{
  "train_examples": 295000,
  "image_size": 32,
  "translate": 0.06,
  "rotation_deg": 10,
  "arch": "poolformer",
  "mlp_ratio": 6,
  "inner_norm": false,
  "depths": [2, 4, 2],
  "init": "trunc_normal_002",
  "final_lr_fraction": 0
}
Rows from block 2 of a small multi-label image tagger, named by matrix and row number. Rows with one number belong to one neuron. Each number is 128 + 24 x the weight over its row's rms, rounded and kept within 0 to 255. All counts start at 0. Numbers have three digits each.
After each neuron's rows are labels from the 100 images, of 14848, where the neuron reaches its highest value: "responds to" is what is common among them; "peak at" is the part of the image that holds the peak. Only what is clearly more common there than usual is listed. The data: fractals drawn by 1,000 iterated function systems, in grey. In brackets: how many of the 100.
# fc1: MLP up (model.blocks.2.mlp.fc1.weight, 1152x192), inputs 0-95
# fc2: MLP down (model.blocks.2.mlp.fc2.weight, 192x1152, transposed), outputs 0-95

fc1.204:071125175144079151109096145101097098085165146128137101116117106166141132164088131169106103141128122140130139095146139095130131133101111171127086166125080112111119131115144129153122114187179130146107100148128117166135122139135114130097145129182074116137125111101131122150138120131108128130
fc2.204:108126107171151087159135144167123141129109124124153128154122167104057106128137106126115131132130130133115132099178074178120141108113122122135120143117162156155123137135140128114117145105125149167192101125121132082073133153142115114152124122124174117133155128114096172163121135120134161089
responds to: dense (49)
peak at: top left (35); top centre (31)

fc1.174:094150115109124117132120155116139125095138136125138100128123159145140160167102143131109127188133130198183134085128095112156135110173157114134130103132143092139117113131133122115174126139129121112130117097135135113101075140137136094121121089141103156138117100128131129112115153122107129129
fc2.174:141130079102140125125091102145138131165137146131103168125127172134143113149116121129132136120137157136115113145133136212117104178121117081096148133119104121112113129133091131163129130133143170139096135158145154155164145115154120126120119130109126097107121177112130164162144121162094159145
responds to: dark on light (92); dense (49)
peak at: centre (30)

fc1.215:117122152116179100056168170147166130131099164133149057135110111118170137164073134148098129120130134151124121129125097087156127142121102124097146102099134132129103091117125110146120105164122142100111128150111105128143105131122120114105139126104096154153139106121147086167140107099118118143
fc2.215:113128148100110096171102153112087129077127110145173153131132167158050108107141132132126139140130119132119135111150140147149134161131114147086129149130119105126137134127160109142124118146158120153153128100122153090104172114123108107137097118075149097140137134109124174131112139113163147036
responds to: dense (38)
peak at: top right (34)

fc1.737:187120129112195126095185108105143164198069136145106145141130121085158128123172123114161120131139130114127140126132136113159126126124154078103167094122172118129129104126104128112133144148057123126112134140126096098157141090123123107151114114094124130109114116138125112151159117104153125138
fc2.737:132143119103055155170126162136171149105155103120156112123118139157110120132126137097117147154108111097115122174134165111152128129129141121104119111137087108114135141118131122123143104107135151113130134174125152143159123153126121122146132127106126091135146159129127215119126151134142116121
responds to: dense (35)
peak at: top right (33); top centre (27)

fc1.131:138143151126120088108125137120138141150059122140146099110130146171110128172064112127101105125115113127154144164170107174126135088135114146109133159132137165113153120137154110145124172141194077132144118157124165150163137120137138127141112093179121138109153114052132132138127125142080125116
fc2.131:098097134094101119122134108160090101105154133133134125157117108131175139123162134159137130119116135076127139064099125149123137170113108106128108120110121104158124150125111124095154079116100103180112116068134132101111143138146099137109111119124098109120135143115127143137125168127124123130
responds to: dark on light (83)
peak at: bottom centre (25)

fc1.170:043156163083097186111110118092088179097159129132169069119150102188119127174151128149103101132116123150139119128149173126133133146132142145127149168127151140119146141120150129113122163120118132146111105133136135148146127167109152133130135126195122143123112107111133152107127119118129110158
fc2.170:137116094163158085116150129201159130151090138118129137163117127087168136135095116157115113128126130148105153126168103155094128133097109124170118115118099153147115132132113159104130131137158122165152120158137108067100144151150138133145139121132134093149161140109099138156112125151121138111
responds to: dense (40)
peak at: bottom left (36)

fc1.421:050153125127138116137131140127118197122105103121134151197105121144097133139122120149168127136121121157105126129106145084138131109152104103112139095153162136132107146122165107070122143119123189134125085131130134099082136125158109122096112148113109132183151117141138154113153104103164148127
fc2.421:106097126139130159167113123096161145141149169124114100138128131139183126155152148162099109141125109140150161155162111156139128131109139097120112125131099148112107108135147160114146140138132109152132088143131121177125111116142152125112134135135143110119125149150123146139155095160037134157
responds to: dense (85)
peak at: bottom left (39)

fc1.523:130134125180194115105195097092104129139064115122138120166128117136148139120092141093119131126137129145119116156134092129134129116140130106092144141131167116139116120127111103127131145143156125109135122140136125112134119133124067119138141126096082153124132127133137103131152111128186128121
fc2.523:126104120070082114119112146134115160109129136120155141155125106133089127131145115128109131130130124140116126140178132132113130110121143140137117111124118145123126130121141146120106137111096137159153123122124119107096136129133148123146127126112141113138097128118127186147115136117080122134
responds to: dense (29)
peak at: bottom right (33)

fc1.620:195158121119193096124162137150131137123071124121115116159117144094141138126154142114151147132141125133157126149110068104126129113102094155131135122144158121132094125136102188131138150114170142090173103173134134149106124129115107124099136132127136141094157119147127155106119132108178123134
fc2.620:132096148146092131099115150103148153123187128132100163151128117152152106120100129157079147136122122129137141093107143092130132156135138114085146150132118106125133132120132105153116142134008106145084130128131124166146126100115127103127125170136130151128109139118125044125099137135147111180
responds to: dark on light (63); dense (46)
peak at: bottom right (46)

fc1.227:050150138169133142127111133117128115105122140131151093115130116137102139123093130144092102117135121162142165123113106154123140128118137147112124153118108098128109115119162112147136120139217068117152125129120142195145113157135088130095129112128157140131125106087116115149124159120075116117
fc2.227:134105108136119063143144100143107146096104125143146127157124099175128125118149112134128122132128130114113126084175126169124120098136142126126120111118136171148148162126146152093124122179100127148125126082133117053108156143147107124113093126137106140166122150129120127155131128125139157078
responds to: dark on light (83)
peak at: middle left (25)